A small self-supervised image encoder, trained from scratch.
Model: 7.02M parameters, 32-pixel images, norm layernorm, activation squared_relu, moe expert_choice, num experts 8, widths [64, 128, 256].
Training: adamw at rate 0.00086, 4200 steps.
Data: trained on simulated stained blood smears, 48750 training examples, 11.0 epochs.
Rows from block 8 of a small self-supervised image encoder, named by matrix and row number. Rows with one number belong to one neuron. Each number is 128 + 24 x the weight over its row's rms, rounded and kept within 0 to 255. All counts start at 0. Numbers have three digits each.
After each neuron's rows are labels from the 100 images, of 14976, where the neuron reaches its highest value: "responds to" is what is common among them. Only what is clearly more common there than usual is listed. The data: simulated stained blood smears.
# fc1: MLP up (model.blocks.8.mlp.fc1.weight, 768x128), inputs 0-127
# fc2: MLP down (model.blocks.8.mlp.fc2.weight, 128x768, transposed), outputs 0-127

fc1.250:125134122076102142168148128132163131133128129092102117124135114098105134127156141128162130122106097134132090177100105136134112171092098158094152130136104146130140095105136142150156102112131082126105159135145138127160121114130181140156148113125138163162130134153163126096116133118155107110104147102146147095113141139155183131088157102163108096156143102169147093074110138123156092161124
fc2.250:104135131159093099161143110148163137114148163105114116080150131111146150159120159159143166073111086113159130147179122140126131141146186138148149136149140112160140100166105159129163131100166117110103113125130146148115109155160113137131118098141139147101119116105124136144119148147140115109155153103108155099118116096151095099156124179142110107111122139135146134120110113097077127067088
responds to: teardrops; lobed nucleus; band-shaped nucleus

fc1.391:169129146102144135145076112102132087139114124139106183112083120170078151123136141127148123133147073151102112139129100141119095118116121102143119097128143129168102098111115100145158122089166154106114111083089162166110116151107102144079117104118158123140117097160144079139147121135102122140134091101132137117121130140109133095132121141176148105118147128179115156099132117142145147145102
fc2.391:120085061151098114064162109154123137151116107098125112142142110128133138083119115136182145136164140107117148124114173156155137137169127123127139123182102101121154152124123158132142100176163121147084106174119119111112124119108125127133178147097112136124138146138145160080130146143107099126145140109120155129128128179112133117140138137119143152144099105070108122128121131146095103129088
responds to: crescents

fc1.33:100135093155161104135084100152115090139142162127134151097115120106140123123137175109108162094105143177138111086100157098130068181151138131095122094108128108115128075140136139145145144110111120125119124147121144147197178150144115111128137104123153144107140120112146179131099205102134108112155139140118147114124149145122104141147093114092168143137144112134125129130121128127113120131136
fc2.33:150111071104116144114137115090170111162123093155155136158142108195113131107146119114146090129154131127088153150125079132116131102147114130085159150134127123112074182087124129145103123181127138134096137124142110119107124116129135096120120120116145146160119117159120121117168089170116141147086126102195133163128159127122125109106144159163132134149097147131129119126156148151145145133154
responds to: small spheres; crowded

fc1.6:129141088104131127097114114136134155160097125132120160094157154107125126115119136131093111163164093153118154112117143108152119108141119126133130086208126144080099110157114146096073137143149122137163115133140090060114115105149103091092092110090142165122115096120133163126117092109122128141163115132156128151196150126136131124147146142124147105096134148142146129125157136123147141113099
fc2.6:134116156156095161130117102086120121136102131134136096143106133128119087158134126137138113119114130126144104132186146140119172146141159085140148157125118107141152103127132167160161146119185114104145136131168121148135088078145084139132146110137114107104141157107087098167151112102127098136120092154160095146105120130134167114163130125155145110103130156116125163085093128172118172086136
responds to: discs; crescents

fc1.731:144110087149125102085151107120171087109130118090112174120069121127113102150127105142131141131163119172141134132145125157100126137120092149139111091140088151115095131130113146101162122088162154147120166091085114127116145141145123099119172132084156116150104149151110109162092128131167107121115154119098142104133141102120156105107106174137119102173137138121113129093115140167153105140150
fc2.731:090126148131138097099152159150099136149170132127134083132133121104135166068094148092135125162147138137159169150143155131125108134095105137093108100147131149084162145131132085098135118142126126143144068135102117094130107160148145133132118119131144092119147085128148146135104083153146106112158121126140108159147119167122131159146131091073083155131145099141091116160143134125162099143136
responds to: teardrops; dark grains

fc1.296:132158138100152147093148119137107142143113164159101132098144113122117127123145087139130129135177156100109092153122117089135164121140106156132104144162122090138101143180131115094156102155150167145148144124085092104151164108164163156161164104129107137150094120121142131097130127141133142092104164109104120116143117111124109155075134177148110126099103175126128133126092162097150156129119
fc2.296:118146158119157098146137138173136155099170161132118158090109129107138161161081131100142146116150094119133124127134130145140122112123129162148104117116139125107158084167101108096166123076094132099176131127107161144180160135154155155147106153124143136113122119105161104139082187133139153125139128128096144107122113101153079142101162143115101097135140100127135125165105152101123098124117
responds to: discs

fc1.692:141131089155126151103112110127128115106159161148169144162124113143088134153195145135134125086132127152119125150116113148156129141133143160092144119140116101130110123164145148151155123151112174167140103127142167165107088125146104141066105127120142158138119119122116166157172116142156157150113145082111122109104159123092086144124101118139086159145129160090113117098156097150148111115139
fc2.692:106127145169165081126099131154126128097111129097143121101093136093176162133139161130115187114112139156175146073096164135130103180119118117146104094108090165131148098148137109156157132121125141151163122106110131112179120121129127130129123124130121117118121131110125153148124137094128132090149076151104113141102107120114186170119109106112141151123138098166081130111105107130120121131159
responds to: small spheres; two lobes with orange grains; no large cell

fc1.590:138133169125119135094167094116121149142150159133090162075103128113157143161127083119108117126145145121147088133165110094087143080144117132126121117118125137102124106148093099132107129111126127132140135110070141115106177136155110136145128140143097136133087153115119135147126103108143172138130142117128126127155130149140114153112126201148083123108136149149150155184085165082146155152147
fc2.590:112122177145105112157138139156112135101124153084115138082142140069118153166097148163109167127142135137122092107144134126145114131124127147170129143132150119163152118169129123118180112080145105104171133133108143159156141137172153160145112124142098156124103148086148121153112152109105135139153121145052142062106093142130117118142137119122123088101114115133132127140150127124127116086122
responds to: discs; no large cell

fc1.261:159134132114113092108101140121144143121155106091116147125125078098137146154123159097121141113148085142078100164102115123081152166138132112155105135130081135147099118147158107144113134100134141143129110123108122127129167117140166085120167156112124153128092139177081128164144119151091119126115111123126106148097186149091110137136167181106143146157103116156140133105140114158091114150120
fc2.261:145130110172140113143116106139094124139109111107141106128133128117148134117097183127205110164117095136121132147161123152167112142105131157133160171102077106178111153113139136165139134110102107155134097150156153112155120099153141105119092080125146108094152133132092118094139165123139114134130101152175094130113117150115140091148152113143107070134153123125147146116109104146099115127102
responds to: lobed nucleus; band-shaped nucleus; teardrops

fc1.438:113156083135156131155098142110124140118162145111105158126113102156092173107109119137131140113117142122136151144084078114107110138088137120157122161148123130137102094119079104180153155173145131119122141153138134135135151108173105097114139128075147156161140151141124111095158149138157127086127126116137097152099143116126094113124160118182098144145079130109110175103148109108107144099135
fc2.438:129096112093138148118125086092133084133134106091128115083101092113130133154154155128114120115094156146096117118095131147135091139144110092142117106101108165133089106165150101122107134147121129139126176099134165130146129110128151126118161099083138163153118179175087125132127111108148152137116110166155129110139174139129183159125130084131149183112086115137127153114118122141138110145125
responds to: lobed nucleus; crescents

fc1.632:183122103128099109131124132101132132136106163111161133113086076131077139127139126095119142111167095167111155093175087152140151136142155091101102164126089136162149143124122105160122166125146142141104165149122108133139154128124135074144118102088151143112130101186122135133144146132138124153088147109163149170103164099139170119145121147111127114139104157121107112122103124104118160123122
fc2.632:112122154176107101168138183167082115095122124143197117124111155115130141126072106142115181150120129136178147108114137091107073104121128159130125107084162147133136115113121137128148094106124128141136109144110137127120134143077117128146075143164139117100171125143125151145118133128124135111126142125110098111111103128111167122152134161100126162116141131168082110088141121139113122102117
responds to: small spheres

fc1.471:130128153144127113162169123169154119100139166127127123101112151111115154167158160142152132134152134171165111090081122153110126126105075162144098141123093137108141113191118094104164128151134104124099125130131151155120170119123112136148125118098083136097099150143125137106104144106126160104103091144120162107095137138134146113120097163117118123109120055160122150137156131164132152124159
fc2.471:125156093108133138134150168162095083149152109124119120127139101122151136107133117096124128156165122096128150153115165089139139124115150106137121122126103096130133155132110124080106089148089164161160098112072137090129156106109119114124094122145168090103135125117162136090145137142165117122148142141126081153159122159131108151076137158085106139121124165135155144154092130073124140157118
responds to: target cells

fc1.448:107096150113079119136120088120099131115135127134094116124135094129122124142134098130148135106142153159121110100094121187137140121185143162135119155128153149145154142173113155085147124142153135137070124113123155121079156158134156103118164101115106120131149139145109119108127143181153169167129112135128180092124144078118122136134098097115160161100105140100114080146160127145138136116121
fc2.448:147137125075104153100159143124105089106141113127098147156093113133129124103127080119127121133195164086116095124119112103127135114146128120141094107149142117131133178146072115106133114150116149091148117150079087145116117130136136172120168112135127099138116115128139112154105106108129136170144146127101135135149107148142092145094148123085101116112103158170181140156113155119156099159153
responds to: teardrops

fc1.274:109153101110154172110159127162124127100124160159071170105100135125132146122130115101120087151157102100092112133151092120133132125106098147121153145131111100157142123161090132121144144142148162105144168113142096136114157122190134166097137110149109110164064146148146137097141108119129133103121139117101149139156147141160113161114170148139087154103129125133160134130125156090130177146143
fc2.274:103153150151161114144115122165140146136124131128100160078142142061148148131104157107087145144122122120143122099101162099149124158105117129199123117107144138149141097182121091130149132102110121124164124136113141114162150128158148140149107160148097151083109170085131121167104171093122135121155107158076143109114088141142106158135129113103102115112134134144131113121098136104116105112121
responds to: discs

fc1.672:146166131115092144095148137101112127147109107132110134139081123078110097146183153125143134097104128144114127146111104126136105155111112158077157162176134128155131144121151131128163127134103099162071120162141107115189133146148109141128107157104174166136090138099103141148147163116109142074154156095118138113126111101088128141112105094103130098139128128111137158119158109129143153127121
fc2.672:138163134114128166133119125133123126104120152138084153126115111113107121124108136117118078154157156106110127154128080121162171088119105132122123151126140128113163125154085118114170113130134126114163142113129125133161124114150167157131152131111122136119116118120136091122113126139123147157151109155078140127107104139182083162082183118158060135139075099151130121155108152103151161130183
responds to: teardrops

fc1.226:104157103107131099142173129171129082098110117125135165089116105104112130124098172154115134135146162165093101122103095141102105116101128139123131122161099155131113140152147091118143084091115131142160103116144107097178161149109127108112141112124156147111080119151120164161122197120136154134099093126155145097090146108096102109126166130101093125129152115145128152131110130101138123106132
fc2.226:100165153120133119158149135153082129144137084135121115163121146081149103114113093121091140135125161120155106145110131104156138133092112122141129098140102102126165159127095118131147133121149123092108070137077102096118096125132108174164155130163111112110126143121119110138160084080127129114144110167108069147125098159142116152127104124095118165092164102123124145111121158101151145133157
responds to: target cells; two lobes with orange grains

fc1.80:145159149160116147129152125129185095121133113166135151157130134133126171127138104140149133169133137144142105103139114151153095117149111146165090156153099126110137105162086153145140133105152122104138104093119122131182188109118124111127116130154145108108119112117096121113099115114158146094152124171151135105158130150120119117120147140169141111101101095131200144123085165119117119093183
fc2.80:144154082106175148104137131131142117143126105141116142116130119112132147102175128123126119125092071153147119143133140113099098133169140103106138120161097101123141116115148127110110124129132127179112135143121140110116153112081089066069122129078143105131139107138133157082149138117154127115137099124193132187155159127135157118130082150088157144146145109112108092137145121136134121164116
responds to: discs; no large cell

fc1.235:113096119146117128130134112148158110146141119175140174108124095127074123105147088131158072161113150157139140122151117157111135117116144129103094137139110128096090112132134140150140138149102104108104075108143157126107135111121143084119134089134107146167118136134135120132087103136126125142093088129127137163128116132159099079147137123196078126109105106153151103114140160086166083120141
fc2.235:110143141082134131076173157094128098118154130112119147109121119131185135153164128174121177100143087118098129123117112164116137131157118147091109139163173104109099157104097137147134123134103124136110140135106086126135157160136117144107112129106124120149152097128142132110117112101146147155132143103122158078158126113103097159119084122123160133171087101125094094155157123122166088148118
responds to: crescents; band-shaped nucleus

fc1.231:136159116108147124085157104135166130127180117162085106071098105096117106152160107122111114072145143083101139093141123114116113071115130112158119087141152163130096089188111137114110140141158133092148167135110120123164132131151119161157136152117142117103120155114151094155111137168119164158128155122134110137140113125156106124081103140123105116112135142100146106134133134109112142107133
fc2.231:131167153135126123137121119157140164099134173117114144068177138087109141157099170124126144161112082168101113138137131123096119116132084182155145119113178111129113103166132131111157120107093142126144129141122158158128158129136146132170103142147127195150105128090131126143073172126121137128127137129103172094108113118105124117144142158098109107105148114121131130143136110093127116099106
responds to: discs; no large cell

fc1.515:146129122090146130149141145140118077133148142166107149136109136132110113115164135147178118161112163143113131131104141124148112122121160128130139135111128151164142153109058122160109097144091123101153128164158160142134132127135142098096107116130094144138117159156072118125115089145099157165127116149121070119142143131102149142101116125147107112097151189181169130094122107110151145116171
fc2.515:077151159119162123130131140122127178122176118134086106121152154103089149130127159111105154120106156135100139092081132092110149145096116119142097072132136125112134102167174130072115127139114132134174122096146140101129175106123115131112108150149132145108117169099139133134115147063108145135126136143118135129134112161108098179121147110084118130090137123170122156156147143130138136121156
responds to: discs

fc1.43:120153088135149160084093162112137093115192151145140174119128123161104129128169113142150114088128135188117127115089133126092114093151142106136150161131130161120154138142108086129185125133150144132117115122144144115151158100106124151097175127094122127125138100165120156122147122155121153163145103129128133125162114164169078100134100154108127110132129136152136137165113117112125166156107
fc2.43:128124120146147146124148145123150113157123100135125100176139124103182140144071092142136139109119108101175113118138127129155133150131119094160137136179115109132180167105129110123120135136178080111066129145154136105099124128158114135113140104137133080145122097139120122139196082124122122089141139142130125139143132130145167143140078140123123134106144126115140159101153165174118096163111
responds to: target cells; no large cell